config = dict(
    image_size=24,
    crop_scale_min=0.8,
    num_classes=12,
    arch='resnext',
    hidden_act='leaky_relu',
    drop_path=0.2,
    avg_pool_shortcut=False,
    widths=[192, 384, 768],
    optimizer='muon',
    batch_size=64,
)
Rows from block 9 of a small image classifier, named by matrix and row number. Rows with one number belong to one channel. Each number is 128 + 32 x the weight over its row's rms, rounded and kept within 0 to 255. All counts start at 0.
After each channel's rows are labels from the 100 images, of 14976, where the channel reaches its highest value: "colour at peak" is the nearest of a few named colours to the mean colour under the peak. Only what is clearly more common there than usual is listed. The data: numbers of one to four digits printed on busy colour backdrops. In brackets: how many of the 100, against the usual share in percent.
# convs1: grouped (4 groups) 3x3 conv (model.blocks.9.convs.1.weight, 192x48x3x3, each kernel summed), inputs within the group 0-47
# convs2: expand pointwise conv (model.blocks.9.convs.2.weight, 384x192x1x1, transposed), outputs 0-95

convs1.144 [117 101 123 133 133 107 123  63 117 133  91  86 116 113 106  88 163 144 112  80  42 128  78 138 137 112  87 139 102  96 132 134  97 116 123 136 191  87  91  75 137  60 128 127 135 190 126 118]
convs2.144 [113 146 157 159 115 147 164 126 131 180 142 100 108 134 117 148 100  97 153 112 143 150 125 104 191  99  83 181 115 137  99 143 126 138 122 118 149 164 144 127 207 116 170 128 133  97 151 163 165 174 159 141 129  79 188 152 173 123 132 146 122 134 106 168 125 165 143 142 135 176 157 172 116 193 174 141 182 150 133 132 109 137  58 132 112 149 161 196 138  91 137 160 143 129  90 134]
colour at peak: pink (43 vs 18.7); purple (35 vs 0.9)

convs1.51 [142 115 122 156  77  61 132 105 139 155 149 136 138 113  99 116 168 119 149 152 134 101 136  96 124 123 165  75 109 115 155  99  84 184 138 127 111  89  81 116 142 167 104 214 118 209 154 149]
convs2.51 [149  98 107 133 163 111 112  71 178 112 151 133 129 138 175  98 159 169 127 127 157  96 110 143 183 101  61  69 122 133 114 125 203 170 106 122 110 101 123 126 158 161 164  89 100 140 231  99  92 148 134 146 168 128 147  84 121 108 175 117 134 107 133  89 134  90 141 151 151 101 160 135 119 152 125 107 104 158 175 105 125 148 219 170 163 123 146 124 125 103  87 116 150 124 135 179]
colour at peak: pink (40 vs 18.7); purple (31 vs 0.9)

convs1.79 [149  85 150 144  77 161 125 117 141 105 102 127  65 143  96 123 119 119 102  91 115 113 119  59 120  90 153 110  88 137  69  83  92 114  31  75 112  94 142 158  93 139 119 138 103 121 121 145]
convs2.79 [ 80 104 105 161 158 109 166  49 147 124 101 132 152 106 111 113 119  77 162  76  78 124 122 133 203  88 174 111 143 161  55 147  86 142 108 152 135 127 135  90 127 145 134 144 145  90 129 157 133 142 148 190  89 153 155 160 123 146 122 159 150 140 179  95 147 128 176 144 163 187 122 157 140 143  85 109 119  92  99 131 147 134 159 111 196 101  79 139 118 113  88 138 112 101 108  90]
colour at peak: grey (55 vs 25.7)

convs1.33 [135 110 105 117 122 123 126 108 102 159  81 135 104  97  93 153 143 199  91 176 118  92 154 146 150  96  85 129 134 115 175  90 130 104 108  66 131 138 127  88  90  89 111 117  39  75 113 159]
convs2.33 [ 86 130 144 136 120 148 127 125 179  98 146 140 153 163 209 162 141 104 145 112 146 132 148 129 144  87 111 140 160 165  93 169 109  98 132 113  97  76 135 173 148 116  81 196 139 164 177  82 147 158  89 154 125 104  83  87 160 115 184 242 121 140 162 129 149 128 131 121 135 142 116  77 144 111  80 138 145 148 194 166 158 193 158 169 129 125 181 143 163  97 221 135 139 125 151 132]
colour at peak: grey (52 vs 25.7)

convs1.49 [165 139 150  98 103 135  80 103 173 121 149 126 100 123 103 151  89 110 129 109  84 108 178 128 156 138 166 143 179  96 120  70  61 111  92 105 111  87  93  86 145 159  41 115 116 127 136  99]
convs2.49 [130 171 142 162  88 109 140 148 193 123 125 106 167 149 174 119  92 210 154 156 119 155 168 190  95 160  90 154 120 108 121 111  73 163  68 156 152 104 119 114 157 171 179 141 132 122  86 135 125 131 111 136 100  79 115 117 105 134 166 188 138 125  91 117 163 131 174 126  85 108  89 136 122 156 129  84 176 185 117 181 167 136 144 182 131 163 129 119 142 143 149 131 119 129 137 193]
colour at peak: grey (58 vs 25.7)

convs1.112 [ 82 106 101 142 101  71 173 106 101  96  69  93 141  99 148  97 111 173 137  79 154  92 153 137 158  92 134 139 117 164 104 129  81 171 125  93  81  94  96 162 140 123 111  63 129 122 105  77]
convs2.112 [132 175  81 121  97  92 157 116 137 120 126 134 144 103 117 114 161 116 136 118  95  64 145 152 148 165 171 140  97  50  92 144 134 142 100 100  57 169 135 120 126  76  84 137 103 168 118 104 170 112 137 103 146  83 140  98 128 123 100  94 137 131 112 166 119 136 158 113 177 124 117 176 114 152 148  98 104 132 167  82  78 158  89 150  63 141 138 106 163 150 160 104 135 169 187 144]
colour at peak: grey (56 vs 25.7)

convs1.184 [121  48  70 105  48 108 125 133 102 119  89 124 127 160 153 157 127 169 143  96 129 169  76 107 116  93 144 142  90  54 115  58 161 113 105 138 110 125 158 122 102 124  99 146 121 131 146 114]
convs2.184 [107  97 137 127 121 130 114 135 160 144 150 100 143 149 101 197 105 167 112 112 178 183 106 121 108 156 149 138 172 135 125 142 174 126 148 139 151 140 112  78 119 126 207 134 140 158 124 104 122 157 101 100 141 139 230  95  65 122 139 182  61  89  64 149 157 158 123 117 122 203 133 134 170 124  98 134 122 146 140 165 182  95 168 123 161  55 134 125 204 138 212 196 165 144 167  73]
colour at peak: grey (57 vs 25.7)

convs1.95 [157 185 116 173  62 191 190 128 121 101 167  90 140  94 104  77 105  94 125 125  90 100 127 113 129 150 145 154  90 131 103  94  86 114  72 130 136 108 139 113 176  84  75 125 108 136 129 138]
convs2.95 [158  58 141 135 104 181 107 129  93 204 192 167 130 158 111 101 148 147 109 120 109 138 225 150 164 165 139  91 168  98 149  96  74 124  98 164 128 151  99 170 201 157 132 146 172  80  47 136 105 138 121 106 214  92 134 148 107 113 153  79 156 144 131  96 127 142 158  97 160 190 126  98 127 127 142  78 136  68 115 155 126 142 132 117 116 137 179  87 169 125 146 198 125 181 110 107]
colour at peak: grey (61 vs 25.7)

convs1.148 [178 120 155  35 122 154 125  97 161 106 140 112 103 111 170 110 131 159 130  97 104 101 103 116 157 123  66  78 137 105 116  81 132 120 182  82 109  89 142 121 141 189 188 115 148 139 158 120]
convs2.148 [103 109 121 107 151 131 123 128 152 142 133 171 177 172 175 124 132 137 140 153 150 138 138 103 101 136 144 109 118 140  89 162 113 146 134 128  93 134 121 217 136 146 115  80  94 172 134 108 146 169 142 134 166 113 133 162  95 166 161 149 146 137 126 112 135  87  90 141 132 164 163 151 148 169 143 154  97 201 149 114 130 172 160 121  62 110 132 106 126 227 126 107 117 140 127 133]
colour at peak: pink (42 vs 18.7); purple (26 vs 0.9)